From a checkpoint of a small audio captioner.
Model: 13.5M parameters, log mel input, encoder norm layernorm, encoder activation gelu, encoder moe top_k, encoder num experts 4, encoder patch size [4, 4], encoder depths [2, 4, 4], encoder widths [80, 160, 320], decoder activation gelu.
Training: muon at rate 0.016, batches of 256.
Data: trained on chords played on synthesised instruments, 52083 training examples, 48.2 epochs.
Rows from block 2 of the text decoder, named by matrix and row number. Rows with one number belong to one neuron. Each number is 200 + 30 x the weight over its row's rms, rounded and kept within 0 to 999. All counts start at 0. After the name is the row's rms in percent of the matrix's.
# fc1: MLP up (decoder.blocks.2.mlp.fc1.weight, 1024x256), inputs 0-127
# fc2: MLP down (decoder.blocks.2.mlp.fc2.weight, 256x1024, transposed), outputs 0-127
fc1.83,114,221,185,217,215,281,171,216,154,162,208,173,198,193,205,179,210,179,247,181,161,180,176,188,236,173,178,172,225,211,230,200,195,221,225,223,191,219,190,203,201,210,213,186,204,210,197,221,226,262,194,204,255,201,192,211,191,229,148,215,215,219,215,235,198,181,152,207,138,181,247,177,269,244,187,180,197,199,235,157,129,241,181,220,177,187,230,195,227,185,227,212,140,263,278,196,267,149,228,177,257,130,165,212,193,264,254,203,155,210,170,247,202,211,245,164,248,159,159,202,236,159,159,164,183,186,217,250,259
fc1.84,070,174,187,195,155,235,209,196,182,121,246,194,181,166,210,222,120,202,222,200,265,238,195,138,184,188,187,248,200,225,207,170,102,177,215,206,179,270,252,138,180,227,222,197,226,201,231,227,192,143,151,195,193,157,216,217,174,201,215,134,171,250,194,202,229,177,185,196,199,187,154,194,198,227,191,191,203,150,195,168,202,212,244,149,184,225,195,193,192,202,198,181,241,249,217,176,230,260,115,277,176,167,201,194,204,218,191,175,222,190,215,216,184,180,204,231,237,169,230,209,216,259,186,205,201,188,199,176,161
fc1.85,116,161,158,219,204,193,195,216,237,187,236,210,228,254,220,169,220,202,183,195,240,241,258,178,170,206,179,255,195,219,245,158,222,173,228,251,174,174,190,236,215,205,212,147,239,202,144,249,177,191,184,222,155,232,225,190,157,150,227,159,184,173,170,243,220,212,245,142,229,176,260,203,205,181,226,222,142,161,223,226,189,189,176,174,204,219,215,218,229,233,187,161,155,207,194,173,206,190,125,200,168,206,226,197,212,214,209,169,173,150,196,195,171,239,207,168,182,220,183,220,222,172,135,198,188,177,195,211,210
fc1.86,124,172,185,174,227,242,227,207,191,161,217,178,176,132,170,203,235,168,246,199,231,201,277,207,174,227,184,262,239,177,202,184,223,148,133,197,201,198,184,218,185,209,199,264,131,248,170,167,172,227,274,198,228,175,211,213,197,254,179,202,216,214,208,190,192,172,167,195,170,203,236,167,205,236,252,197,181,220,170,211,219,154,177,214,206,195,212,210,228,196,236,161,182,271,207,223,216,223,239,232,193,219,208,197,206,157,223,236,190,205,212,237,172,214,238,209,158,159,208,226,222,193,218,203,186,186,177,168,215
fc1.87,065,229,172,201,209,182,190,191,192,236,196,208,146,186,240,172,191,200,180,179,200,183,184,179,230,209,206,242,238,210,225,176,200,192,192,193,136,209,196,96,186,232,226,226,206,184,238,186,162,210,229,193,203,198,227,220,190,206,232,181,248,206,225,213,249,165,230,225,205,223,223,222,179,255,186,175,185,170,211,227,142,238,153,199,195,269,178,231,201,210,221,166,197,174,172,217,196,187,195,208,224,241,215,195,211,165,171,165,159,238,197,212,262,221,225,177,239,185,203,208,169,221,168,232,175,218,259,212,190
fc1.88,074,190,191,252,180,226,132,199,159,206,169,215,173,171,224,201,230,190,219,173,245,285,202,151,208,256,281,248,186,198,191,177,206,161,213,202,171,239,210,225,185,160,226,261,240,224,209,211,230,210,166,184,199,191,186,146,193,240,167,210,216,158,174,200,162,208,247,166,152,175,225,230,245,191,207,229,158,163,162,205,170,183,267,261,214,237,229,215,207,263,170,203,151,256,207,134,239,200,196,195,240,169,184,175,227,189,198,265,211,287,239,235,190,208,196,209,178,183,167,237,204,231,207,220,226,197,226,227,177
fc1.89,088,220,184,230,219,222,218,196,194,170,184,181,233,217,219,186,256,222,197,175,179,200,206,186,224,231,141,207,181,191,228,190,201,209,223,182,227,222,208,202,230,237,195,182,217,169,171,199,159,218,170,201,207,185,213,226,195,212,162,186,219,174,245,214,190,202,174,213,217,189,166,203,135,196,174,207,181,200,182,216,160,243,230,198,153,225,199,208,206,248,170,235,207,217,185,232,153,222,165,186,217,224,131,126,229,274,222,207,224,143,215,221,234,216,223,151,200,198,196,204,229,150,228,197,252,132,207,197,220
fc1.90,076,144,179,230,299,203,174,205,276,214,155,178,250,210,222,250,226,217,244,193,195,167,201,256,196,174,181,211,227,130,186,254,194,203,169,230,190,169,184,231,213,199,234,208,234,175,224,200,188,214,224,233,233,190,202,169,210,157,181,203,175,212,214,206,218,248,214,269,197,212,201,244,245,180,223,199,177,192,200,250,205,163,164,233,230,239,174,192,233,192,159,199,251,209,244,175,269,193,183,217,195,204,245,195,192,198,185,139,191,207,200,177,226,82,171,257,188,234,179,266,230,162,195,206,254,223,186,213,163
fc1.91,143,239,227,250,166,231,232,198,179,208,153,215,201,169,211,207,193,188,187,169,170,183,164,200,183,242,183,186,213,180,250,183,160,226,186,214,155,178,144,248,175,183,216,197,182,243,143,183,221,229,253,195,282,209,198,202,245,244,224,202,190,171,171,206,249,205,129,185,193,240,244,201,234,210,178,207,173,244,224,198,202,151,185,190,238,163,265,244,210,184,177,254,164,189,212,213,200,192,204,208,170,165,175,199,201,229,215,245,157,236,164,191,174,189,228,212,125,165,225,199,209,208,207,179,228,197,171,209,244
fc1.92,056,188,175,177,245,158,181,167,231,181,186,239,188,248,233,257,231,155,202,165,242,188,146,194,219,144,202,162,238,204,176,166,190,197,172,156,203,187,214,189,214,190,184,237,211,185,193,196,196,187,191,222,214,233,230,209,183,225,195,187,186,181,228,206,166,161,193,238,173,179,194,195,190,256,155,175,178,140,229,221,190,241,179,195,267,172,206,212,163,183,208,213,235,152,198,173,162,205,216,208,187,192,189,214,192,238,207,168,216,181,206,142,208,217,215,221,189,193,238,220,188,246,163,229,241,199,213,210,235
fc1.93,115,221,131,172,193,260,196,167,215,110,173,174,236,214,252,187,196,197,173,207,198,237,176,224,204,201,180,221,166,182,191,173,244,147,203,212,172,221,200,207,232,187,221,148,186,197,172,152,216,191,214,257,240,190,221,229,167,216,223,196,198,214,217,213,190,218,164,169,215,138,246,201,145,138,251,186,226,230,183,219,212,214,221,234,189,181,194,240,174,254,163,238,166,232,210,207,195,191,211,163,204,252,233,237,233,142,181,192,204,187,183,218,171,232,179,221,202,225,205,185,205,237,229,207,184,212,185,141,188
fc1.94,111,197,238,224,172,214,141,181,138,189,193,189,165,160,215,222,253,227,191,204,238,185,178,208,194,140,225,218,191,220,125,185,239,204,235,181,152,232,200,185,173,153,228,211,196,189,244,203,202,208,132,251,133,195,154,227,199,209,211,158,226,165,184,187,236,222,297,172,205,133,236,215,224,245,203,195,138,173,227,247,196,192,216,200,209,239,196,166,197,167,191,209,227,178,180,192,180,154,151,234,174,202,131,189,206,216,173,272,176,169,207,192,192,200,158,207,218,218,244,179,203,212,160,223,149,179,176,237,216
fc1.95,056,253,176,239,147,227,195,190,170,233,206,198,161,222,245,228,247,179,215,154,208,163,138,188,176,209,193,201,237,181,194,197,180,181,205,181,204,180,207,173,195,214,175,152,251,156,236,168,173,192,188,192,202,197,154,260,137,211,176,205,195,255,185,235,226,179,193,189,193,234,191,200,174,160,188,212,289,193,263,171,180,145,222,205,280,237,204,181,207,193,185,133,157,212,242,207,232,213,191,188,215,201,221,210,187,172,200,193,187,209,223,241,248,236,225,129,193,199,184,227,164,194,219,257,224,177,198,194,151
fc1.96,102,199,200,169,141,243,170,240,120,188,204,207,205,217,197,155,205,219,239,151,187,252,188,230,232,196,173,199,160,181,184,247,195,194,151,168,208,187,209,199,209,212,183,177,192,162,226,200,179,129,211,239,196,149,167,216,212,230,234,215,190,170,194,220,218,152,162,174,239,230,188,223,181,147,169,196,198,216,196,233,167,198,137,237,142,178,167,187,176,202,197,233,214,182,264,214,202,176,181,210,177,206,252,221,200,231,201,228,222,223,212,260,196,190,180,228,198,178,185,205,234,165,199,215,196,169,209,161,252
fc1.97,083,202,232,185,206,167,184,236,178,139,172,180,166,176,195,166,268,178,219,200,189,264,204,222,198,234,160,220,197,243,242,179,167,210,262,204,190,162,180,186,171,216,209,210,193,248,175,182,261,164,250,170,200,244,202,221,174,181,223,232,132,191,252,200,204,224,207,227,229,135,167,179,236,160,162,178,153,229,147,184,219,209,190,175,246,253,172,198,183,153,200,201,202,177,203,197,227,185,221,243,220,211,196,191,144,230,196,223,224,231,186,203,211,180,181,211,241,210,206,272,201,204,287,271,178,170,249,154,153
fc1.98,152,215,243,187,180,218,187,213,264,171,231,189,157,178,209,165,140,188,195,100,183,192,188,195,190,209,205,221,200,188,215,253,209,194,207,239,188,205,233,236,183,199,167,203,206,236,243,205,204,165,216,201,159,211,189,166,214,237,172,211,252,218,190,175,181,246,277,203,200,199,173,197,173,210,152,190,272,192,229,201,219,174,190,224,223,197,163,191,136,187,195,227,196,194,222,202,170,210,231,166,224,215,228,215,214,195,223,173,213,222,175,258,204,219,229,207,184,219,165,231,187,176,192,152,119,180,104,206,174
fc1.99,085,164,211,197,181,224,196,225,205,150,160,191,191,233,177,215,144,172,182,190,196,173,142,206,219,199,178,194,215,179,176,255,251,212,204,196,182,210,219,220,231,151,236,183,239,207,236,149,190,217,257,181,208,187,189,195,158,216,186,228,193,208,213,210,248,224,207,175,261,236,204,196,171,267,255,292,185,183,191,215,208,242,177,149,159,222,171,170,175,159,207,155,200,216,144,153,239,243,242,212,266,206,195,192,162,255,204,261,189,184,206,149,204,181,182,216,181,214,207,148,207,174,190,249,191,162,242,198,221
fc1.100,051,213,124,134,240,153,177,226,164,213,204,230,231,202,240,232,189,188,211,167,245,160,230,210,200,198,184,234,131,197,197,175,177,173,220,169,206,166,188,215,194,163,199,125,246,194,216,241,228,174,201,223,201,211,137,178,179,242,187,190,201,185,242,228,213,167,167,198,182,213,179,246,171,149,174,201,198,244,173,181,207,194,251,262,221,159,231,188,170,177,192,240,187,177,266,178,183,196,192,178,194,157,249,249,186,243,234,205,145,201,194,158,201,329,214,207,211,167,240,182,197,230,136,205,181,179,211,197,216
fc1.101,102,193,260,192,173,185,228,183,171,197,135,192,175,236,168,243,191,176,178,193,199,196,235,215,241,194,180,213,161,203,204,234,169,178,191,209,218,236,229,208,208,264,212,205,186,166,239,124,203,201,230,168,156,211,164,235,210,220,170,203,203,247,199,194,169,216,245,148,230,241,246,198,228,186,185,213,176,173,186,239,201,76,202,243,214,219,198,188,193,208,194,186,237,202,180,214,173,197,221,219,230,229,215,222,210,215,166,171,179,192,189,118,185,160,145,288,247,194,170,221,239,216,248,190,196,162,247,182,217
fc1.102,112,168,183,215,216,146,225,205,193,160,216,198,166,150,156,187,149,181,227,210,213,216,234,188,198,166,235,215,204,176,177,206,248,254,248,178,140,252,209,162,202,214,217,191,227,200,210,199,182,194,179,201,263,231,206,194,204,224,145,214,207,229,198,174,182,197,194,194,247,176,154,172,150,201,222,194,249,205,186,239,129,195,188,137,187,237,256,176,153,227,171,160,165,228,220,168,266,242,184,192,200,185,217,151,194,234,142,187,167,236,216,219,155,235,182,288,195,234,196,208,197,222,239,206,222,218,234,171,222
fc1.103,080,222,181,237,184,193,172,205,234,214,221,168,187,217,194,220,207,180,264,177,152,160,168,210,265,169,231,128,221,197,164,198,187,220,182,213,216,185,245,251,211,163,233,210,165,238,206,229,205,236,219,179,218,176,197,250,223,243,205,228,149,201,169,172,220,208,176,204,173,210,171,237,188,178,234,182,137,222,225,179,206,142,207,196,219,166,172,208,175,203,151,196,186,213,163,168,149,194,217,104,154,222,244,177,159,198,236,198,187,200,238,199,180,178,243,124,216,213,258,171,206,225,254,225,159,199,193,241,240
fc1.104,132,196,169,211,194,212,148,184,245,226,175,212,178,208,204,236,174,178,176,152,223,191,239,200,237,233,196,209,169,182,192,218,185,198,229,198,170,207,218,202,289,158,204,237,235,172,157,196,195,175,190,255,144,184,208,206,224,268,147,201,235,191,200,209,228,257,214,219,231,192,203,207,214,228,197,229,262,216,252,186,204,249,270,198,197,178,186,259,242,199,209,146,220,203,215,195,164,248,202,149,190,212,165,199,193,210,189,194,171,188,203,171,207,203,203,187,203,231,161,259,246,141,193,188,215,189,205,219,211
fc1.105,086,240,173,206,201,218,240,213,220,225,155,148,183,208,197,161,161,172,187,267,189,135,191,174,219,205,207,207,205,222,201,245,197,215,214,158,169,189,180,220,256,241,213,220,172,249,194,215,227,182,238,207,203,150,228,226,168,145,181,179,212,160,198,216,207,235,230,208,223,248,199,245,223,242,192,252,181,180,148,198,195,197,237,159,189,219,244,264,189,221,232,181,158,203,212,197,177,197,252,197,228,195,224,230,244,175,186,253,180,233,162,205,229,210,254,176,247,197,198,160,203,183,178,169,208,168,208,231,236
fc1.106,064,154,226,169,204,174,192,192,180,229,250,184,163,203,165,233,237,181,240,182,233,186,183,214,255,217,215,172,197,227,220,196,171,200,192,177,178,221,217,275,193,219,185,175,143,255,201,228,209,213,197,199,198,202,205,158,214,279,202,235,210,226,175,227,211,206,187,244,232,171,184,150,156,278,199,209,243,212,190,219,201,204,193,240,186,236,180,215,193,208,189,194,227,155,190,232,178,230,203,154,263,247,195,212,140,227,247,216,171,188,226,219,191,178,202,189,152,185,186,188,156,258,195,246,192,233,190,148,216
fc1.107,097,244,229,177,207,223,265,204,231,200,172,183,159,199,196,213,216,179,197,199,191,166,223,204,216,173,165,185,190,227,152,241,147,228,179,210,231,178,211,153,202,185,212,232,199,199,222,206,193,122,191,229,167,269,257,231,201,212,236,185,207,173,185,233,220,173,187,246,187,233,146,154,246,239,219,206,185,195,195,215,200,239,172,206,268,180,208,220,202,212,147,229,227,193,222,254,210,216,237,227,221,194,228,223,211,194,227,216,189,162,143,140,203,202,204,253,215,237,146,143,166,182,173,163,223,218,208,173,221
fc1.108,062,228,176,194,197,189,154,159,207,238,166,209,205,231,203,200,257,234,196,195,173,220,199,157,178,182,188,220,210,216,227,198,208,179,193,173,151,227,179,149,182,200,217,150,173,200,193,132,230,185,159,223,197,150,210,140,211,211,222,203,172,225,165,181,222,194,240,139,181,175,213,201,153,193,154,211,200,192,248,137,209,235,175,222,190,212,194,212,272,209,169,217,151,210,230,229,173,230,201,185,199,175,260,219,212,218,212,207,193,186,235,153,190,249,162,183,149,216,164,235,174,221,236,240,231,232,198,230,195
fc1.109,091,205,133,254,203,204,159,195,209,238,210,182,198,187,220,132,220,218,209,239,195,204,253,193,188,202,254,213,150,156,193,183,213,215,150,200,214,187,210,238,211,182,205,166,202,224,205,191,178,256,183,174,240,180,219,177,195,199,179,175,234,246,125,215,203,162,190,164,191,221,182,217,235,218,178,197,211,143,208,203,254,209,222,217,160,258,234,182,237,253,247,191,214,206,210,221,179,219,198,184,185,189,194,172,180,267,186,238,201,154,204,241,188,223,258,148,166,229,229,192,165,193,189,156,165,222,165,193,216
fc2.83,117,177,205,198,231,230,224,262,245,254,198,211,193,187,189,175,187,243,155,201,207,208,245,216,182,240,166,242,175,232,179,174,241,146,165,232,216,216,172,186,251,212,173,175,182,217,231,171,230,236,160,153,172,166,187,224,214,155,186,223,250,224,197,218,251,210,172,184,244,198,169,152,227,191,184,177,242,220,218,162,261,233,247,202,196,228,251,220,182,199,176,199,193,193,138,213,222,182,216,208,187,211,176,162,197,218,154,179,174,183,249,188,152,181,213,160,195,216,260,238,211,163,228,185,193,174,225,179,174
fc2.84,069,177,186,136,200,225,191,229,225,185,155,223,210,211,200,272,242,174,191,187,170,192,201,220,233,201,213,217,208,208,206,152,197,165,220,193,254,161,184,203,175,147,163,212,154,170,180,244,225,161,171,186,203,164,197,191,247,132,221,213,180,210,248,159,182,198,198,247,186,198,197,179,164,193,197,153,229,183,232,189,139,219,154,232,245,213,206,218,153,184,211,186,241,137,203,228,199,249,265,177,202,210,225,193,211,150,207,152,251,235,178,220,229,217,225,181,134,202,225,174,145,177,177,226,146,232,189,200,167
fc2.85,113,178,218,198,257,234,222,184,237,202,194,206,227,169,221,210,187,182,195,249,214,215,190,269,239,209,173,200,178,204,188,224,170,235,150,194,234,188,202,224,184,166,186,267,174,185,229,167,266,210,168,140,234,162,211,117,206,230,140,212,212,190,230,200,133,181,192,246,225,219,194,205,200,238,230,204,206,270,191,173,181,219,233,225,210,206,231,180,165,215,206,177,194,215,224,220,176,156,224,205,165,163,227,179,145,222,213,196,159,163,216,245,205,171,133,221,259,172,186,225,171,223,238,222,218,258,220,196,238
fc2.86,105,190,200,184,203,207,220,211,168,256,199,232,190,204,202,166,199,207,277,170,188,170,195,172,234,147,174,231,219,144,205,146,137,140,244,180,219,205,184,214,254,197,182,177,174,175,235,244,205,226,223,218,239,179,157,216,211,215,191,194,200,182,220,199,196,210,218,178,185,179,193,178,204,211,227,231,213,202,210,145,213,195,187,194,197,236,191,185,229,152,204,239,247,244,185,248,220,205,195,212,223,213,184,276,164,190,174,170,167,219,214,218,225,231,191,219,218,265,218,160,144,230,200,171,207,238,239,177,219
fc2.87,065,197,161,209,178,203,167,186,169,196,215,160,191,205,212,170,250,245,204,190,147,168,201,237,171,234,220,203,218,152,237,227,192,216,173,238,248,150,225,203,216,211,162,162,177,201,246,235,227,147,156,209,234,256,146,226,173,197,217,222,199,226,244,211,197,202,199,162,202,198,198,136,214,204,220,263,187,244,174,173,206,214,224,183,228,152,188,242,196,257,223,184,205,193,163,183,212,230,223,232,241,221,210,173,170,254,241,232,195,150,149,180,205,198,216,204,173,184,199,217,204,215,210,242,208,172,173,199,200
fc2.88,078,227,148,237,198,224,171,189,248,169,194,198,185,192,178,211,240,223,237,222,176,224,221,156,219,199,181,163,228,211,208,224,201,233,177,202,187,160,190,173,239,135,147,239,163,197,179,225,197,217,180,174,207,163,222,217,213,206,198,233,181,219,196,195,211,224,186,209,190,182,143,174,190,229,173,199,196,232,157,153,241,205,237,218,167,207,199,252,184,184,211,185,155,180,211,224,228,215,203,192,229,177,280,221,200,202,217,198,182,206,215,183,183,212,196,165,147,146,250,182,198,195,185,183,198,248,155,214,160
fc2.89,077,184,168,167,162,192,231,226,260,250,236,163,191,231,190,175,218,226,196,224,161,187,239,202,207,258,199,183,215,197,105,196,162,203,245,203,213,221,199,219,243,182,255,194,187,196,191,208,212,203,200,235,243,194,193,254,203,242,178,186,222,157,238,194,192,248,201,216,231,239,219,231,185,182,198,164,201,248,230,214,207,199,237,223,189,188,208,179,214,263,209,222,223,183,216,186,193,177,153,195,145,284,215,193,159,188,185,156,190,128,208,234,211,200,176,228,165,159,220,253,248,136,219,203,154,128,196,166,203
fc2.90,074,226,221,238,132,170,198,151,169,163,203,212,191,178,202,186,190,188,146,265,164,190,275,162,266,208,196,221,195,209,171,207,238,185,175,217,177,187,176,261,174,198,208,158,192,215,201,180,195,229,194,199,180,202,187,202,176,232,239,180,202,143,198,180,163,199,208,243,207,165,114,201,198,201,217,212,184,189,272,228,242,219,206,195,233,165,233,185,234,231,210,224,150,186,174,158,225,193,220,228,169,231,195,219,160,187,182,228,201,200,212,175,241,213,232,223,230,228,198,221,180,124,222,137,163,143,211,149,192
fc2.91,136,161,246,241,188,185,212,211,233,185,166,207,190,265,163,215,153,194,201,189,198,187,222,175,284,206,201,159,174,210,175,176,158,208,208,271,164,186,152,183,242,213,166,173,195,237,206,198,225,211,203,212,212,236,191,208,233,165,220,239,182,198,283,161,214,214,223,212,171,224,206,192,202,207,239,197,256,186,181,179,184,197,175,188,198,184,200,248,199,196,192,214,192,206,159,231,162,217,158,165,202,203,191,220,142,191,182,256,178,189,204,215,193,236,208,151,193,190,197,249,215,180,186,226,151,174,218,228,191
fc2.92,055,202,162,192,257,265,170,197,218,192,200,179,214,183,228,201,229,291,194,261,162,173,256,263,204,157,214,205,165,200,168,186,168,151,209,189,193,206,204,260,237,221,147,175,250,201,190,180,197,187,144,197,198,234,177,201,195,188,216,181,194,193,218,213,232,219,270,215,182,182,205,216,178,201,205,201,185,190,179,214,216,162,181,222,181,173,200,176,221,224,220,177,175,250,178,258,171,172,181,154,146,161,220,182,182,186,186,228,193,194,217,201,195,203,158,212,292,190,235,182,203,197,246,175,193,205,174,238,161
fc2.93,110,168,203,207,191,175,209,133,151,234,193,243,196,221,214,204,150,176,217,203,198,177,210,216,181,212,166,188,228,250,171,270,248,178,228,210,227,226,189,158,213,174,187,197,189,198,170,203,127,217,219,178,226,226,151,190,196,184,184,228,160,202,200,224,190,175,158,190,222,191,213,237,208,210,198,198,250,160,208,219,232,205,227,165,183,185,205,213,211,214,211,206,182,201,191,193,249,169,220,212,188,183,194,218,195,165,154,244,197,244,254,208,172,132,214,191,264,179,169,187,182,185,195,211,213,209,147,169,164
fc2.94,112,158,239,173,175,214,184,239,184,174,239,135,229,186,229,164,165,206,218,200,191,206,167,191,183,191,193,204,168,250,148,190,228,179,237,200,240,246,178,168,238,180,187,213,205,170,146,228,193,203,241,181,148,183,161,188,270,188,230,220,224,189,219,180,199,193,196,214,171,208,149,230,166,163,179,222,253,193,147,230,161,200,244,193,232,241,210,215,188,214,166,216,156,179,170,203,170,222,198,202,228,168,231,174,198,211,214,159,184,179,175,180,244,221,154,252,199,201,229,142,212,172,211,205,222,205,146,210,243
fc2.95,052,199,193,171,177,152,198,225,145,168,185,208,202,242,183,200,203,230,315,206,156,180,218,184,176,188,230,239,240,217,246,191,190,205,161,199,202,218,212,211,208,212,212,199,174,245,250,264,251,209,173,203,211,184,231,191,209,196,213,196,219,232,236,194,151,197,179,150,211,203,178,193,178,227,141,252,201,240,121,177,264,222,212,241,208,215,216,236,250,193,228,155,200,192,209,192,188,192,213,193,186,236,209,200,173,207,205,208,225,137,164,155,186,181,276,207,267,227,174,217,207,208,227,243,203,148,159,178,198
fc2.96,103,202,189,215,246,253,191,240,142,169,150,163,203,254,200,195,218,189,193,251,215,143,181,212,177,155,188,166,231,184,214,178,196,186,142,137,172,149,234,221,210,236,234,241,193,136,212,248,222,195,264,211,191,228,215,259,195,178,204,237,196,172,196,207,195,215,193,172,192,209,242,198,213,176,176,217,180,177,195,163,212,158,179,204,254,211,211,201,219,180,254,186,170,178,151,188,171,219,212,186,235,223,150,204,235,201,251,220,188,147,145,234,229,232,195,205,172,234,226,152,188,203,232,149,164,189,261,207,198
fc2.97,087,225,172,191,270,238,143,233,231,230,136,201,216,156,158,192,146,201,135,174,207,220,178,174,240,183,166,118,178,172,179,196,169,208,169,184,219,222,212,141,245,184,155,180,232,228,169,169,156,171,244,206,222,227,211,269,232,162,178,223,168,205,172,215,170,170,196,196,173,157,212,195,207,176,205,198,199,192,243,238,188,174,179,170,188,203,204,228,256,263,212,257,204,203,218,216,214,207,184,200,194,201,232,206,191,209,161,215,177,181,234,231,209,257,200,177,189,239,158,257,155,177,200,211,190,206,206,196,244
fc2.98,166,232,182,232,211,196,208,183,152,179,187,233,179,229,230,204,205,203,196,210,269,203,215,178,168,146,158,203,162,194,220,148,252,173,205,216,171,156,202,207,226,152,253,209,204,186,263,236,159,184,243,203,208,145,252,195,241,216,225,187,202,192,174,193,217,182,191,208,168,206,224,235,162,218,186,184,164,227,264,202,256,185,202,204,169,185,144,176,208,213,205,201,191,251,138,160,193,217,180,210,156,198,196,112,219,212,150,214,178,249,198,187,258,211,167,225,157,225,212,194,191,176,217,248,211,203,169,199,213
fc2.99,091,180,244,240,239,191,222,143,201,211,219,262,222,202,269,184,236,256,188,227,168,199,198,249,232,190,194,196,193,167,221,218,188,195,239,195,251,176,210,233,213,206,175,177,132,198,180,174,201,192,178,196,203,198,129,227,229,224,143,201,174,225,194,193,183,194,205,175,191,187,223,239,150,155,192,224,181,162,171,218,181,218,187,206,175,182,172,221,188,174,265,225,220,262,206,247,206,117,201,186,165,151,197,174,192,167,164,210,206,207,191,176,194,202,168,249,173,208,256,231,178,173,155,184,238,148,167,225,173
fc2.100,052,231,168,185,202,223,116,152,206,191,205,171,208,231,170,179,182,232,200,233,151,173,195,221,205,241,188,183,235,174,195,191,194,256,147,222,206,238,167,241,226,200,224,251,211,233,231,186,183,157,167,149,235,147,156,207,173,213,182,193,214,212,172,206,199,184,169,205,215,188,197,226,237,207,227,262,216,192,180,187,195,199,184,234,199,203,215,216,196,203,236,206,222,162,239,221,199,215,214,243,197,125,196,167,210,195,176,224,218,219,175,171,227,139,184,177,207,219,198,214,183,185,240,253,234,225,185,236,156
fc2.101,097,221,197,207,210,231,236,201,252,250,244,161,196,190,215,208,232,181,198,206,180,174,222,193,226,193,202,198,208,225,229,233,211,203,205,210,212,220,237,198,188,169,221,136,175,217,222,193,191,241,191,159,183,164,148,237,199,194,191,254,260,238,186,231,167,275,167,246,159,186,187,219,224,233,166,199,185,235,158,193,192,235,194,168,164,224,195,164,153,183,231,234,192,170,188,275,131,219,185,212,190,154,217,160,193,212,208,195,215,220,134,209,172,238,223,218,241,190,203,185,244,240,179,177,173,173,182,279,175
fc2.102,106,194,265,178,217,227,226,203,201,182,206,215,258,155,161,151,197,188,246,199,212,244,222,237,192,194,185,212,200,209,217,233,262,197,238,241,208,195,207,236,232,119,164,153,229,145,204,173,215,189,239,180,226,230,205,201,165,178,152,167,166,128,215,223,259,206,170,165,204,181,188,208,184,215,208,238,167,189,217,194,200,174,216,155,239,170,227,209,165,215,212,226,244,220,231,185,206,228,203,234,163,150,239,185,177,139,203,150,198,192,164,212,263,205,179,221,207,223,215,165,252,241,214,189,160,186,162,190,216
fc2.103,090,139,136,232,143,233,184,168,236,193,256,177,170,231,228,265,163,218,234,214,233,187,154,242,186,209,200,219,194,201,201,175,197,248,174,208,218,182,218,262,223,203,136,187,201,270,255,172,201,248,193,281,221,203,223,234,213,208,216,205,231,213,214,211,178,185,266,190,236,195,219,168,152,197,202,222,190,193,152,206,214,241,210,225,169,196,182,211,217,201,207,177,220,103,132,201,172,171,172,190,238,225,204,174,159,209,275,197,214,220,213,225,181,174,225,221,205,199,233,202,220,169,249,211,203,206,220,225,185
fc2.104,111,216,242,225,153,225,196,186,202,211,244,185,221,214,206,229,208,237,209,195,137,200,172,205,103,209,182,200,238,246,173,227,208,233,188,156,226,194,198,195,231,185,212,175,197,221,192,202,229,189,198,204,204,211,209,193,186,201,165,192,247,215,241,136,194,168,194,215,162,253,234,207,127,194,220,205,201,153,192,220,203,192,193,185,216,206,230,188,182,218,203,239,237,263,210,146,223,204,222,181,242,243,235,226,184,197,254,133,230,182,240,236,183,237,152,265,209,195,204,223,267,195,238,198,179,221,135,219,221
fc2.105,077,218,231,172,174,237,235,230,189,240,200,184,209,180,218,164,250,208,226,196,204,155,222,230,174,226,210,179,155,188,275,213,206,170,163,143,243,180,243,193,208,231,243,194,208,139,183,230,210,221,151,190,221,236,163,183,158,183,187,267,246,201,160,219,185,207,209,188,237,253,212,214,159,210,160,223,189,208,175,229,212,211,174,239,141,242,191,179,188,189,223,212,160,203,203,236,197,164,207,264,244,176,242,184,211,210,196,155,201,194,211,161,209,220,255,205,220,190,213,175,162,240,216,208,245,213,266,186,193
fc2.106,065,183,174,158,166,235,172,195,228,209,187,235,180,164,194,198,179,192,238,228,184,173,198,274,230,179,179,241,139,201,181,204,185,216,235,210,220,200,218,267,199,255,203,184,189,246,264,191,227,209,237,282,165,221,217,182,168,184,140,266,277,151,210,221,225,253,170,220,236,176,191,200,204,188,225,181,198,179,193,210,213,160,235,216,208,200,236,212,249,210,205,153,199,181,195,156,174,222,207,139,169,162,189,170,176,146,258,227,216,177,190,190,196,188,162,194,191,256,196,218,151,222,220,196,149,195,209,236,192
fc2.107,093,225,180,190,145,197,216,181,185,273,165,202,148,239,206,250,275,141,161,103,246,201,216,179,172,219,173,246,147,243,177,179,214,194,207,232,197,175,163,267,212,186,247,160,193,222,216,188,204,185,219,267,229,240,206,213,195,231,227,214,225,196,219,179,214,213,229,190,170,231,236,190,203,186,236,217,203,217,231,207,205,255,215,207,145,228,209,229,213,171,237,211,171,185,219,172,247,236,205,182,204,164,218,209,181,212,176,184,204,235,151,213,199,221,182,181,186,141,235,230,226,192,204,203,243,250,227,262,206
fc2.108,063,169,209,186,177,148,146,183,232,145,232,205,191,180,211,263,175,214,196,193,202,196,210,263,193,166,222,123,170,191,191,212,170,240,216,267,198,226,164,254,218,250,217,218,258,197,156,203,176,152,184,185,206,171,188,231,221,167,218,221,218,185,154,182,173,220,225,238,215,227,198,184,169,201,166,217,252,183,217,245,281,212,184,145,159,129,245,204,145,200,231,188,181,186,231,170,193,248,208,220,198,218,193,223,199,168,172,153,183,187,205,183,223,142,185,209,201,207,169,192,220,190,184,180,218,226,176,193,243
fc2.109,098,216,171,185,205,194,188,186,207,205,213,189,226,192,222,236,184,186,219,177,168,166,189,185,223,244,188,180,218,195,255,251,172,147,185,183,250,131,195,200,160,176,225,221,287,144,199,220,239,181,194,212,189,188,211,247,229,207,161,191,163,221,199,233,198,222,195,200,210,187,161,183,214,224,235,253,220,202,182,253,197,144,243,172,217,179,183,208,161,237,186,195,256,215,177,248,125,262,198,231,186,158,255,193,193,169,218,210,233,173,250,189,208,104,177,163,192,182,233,203,195,227,209,226,125,204,211,207,267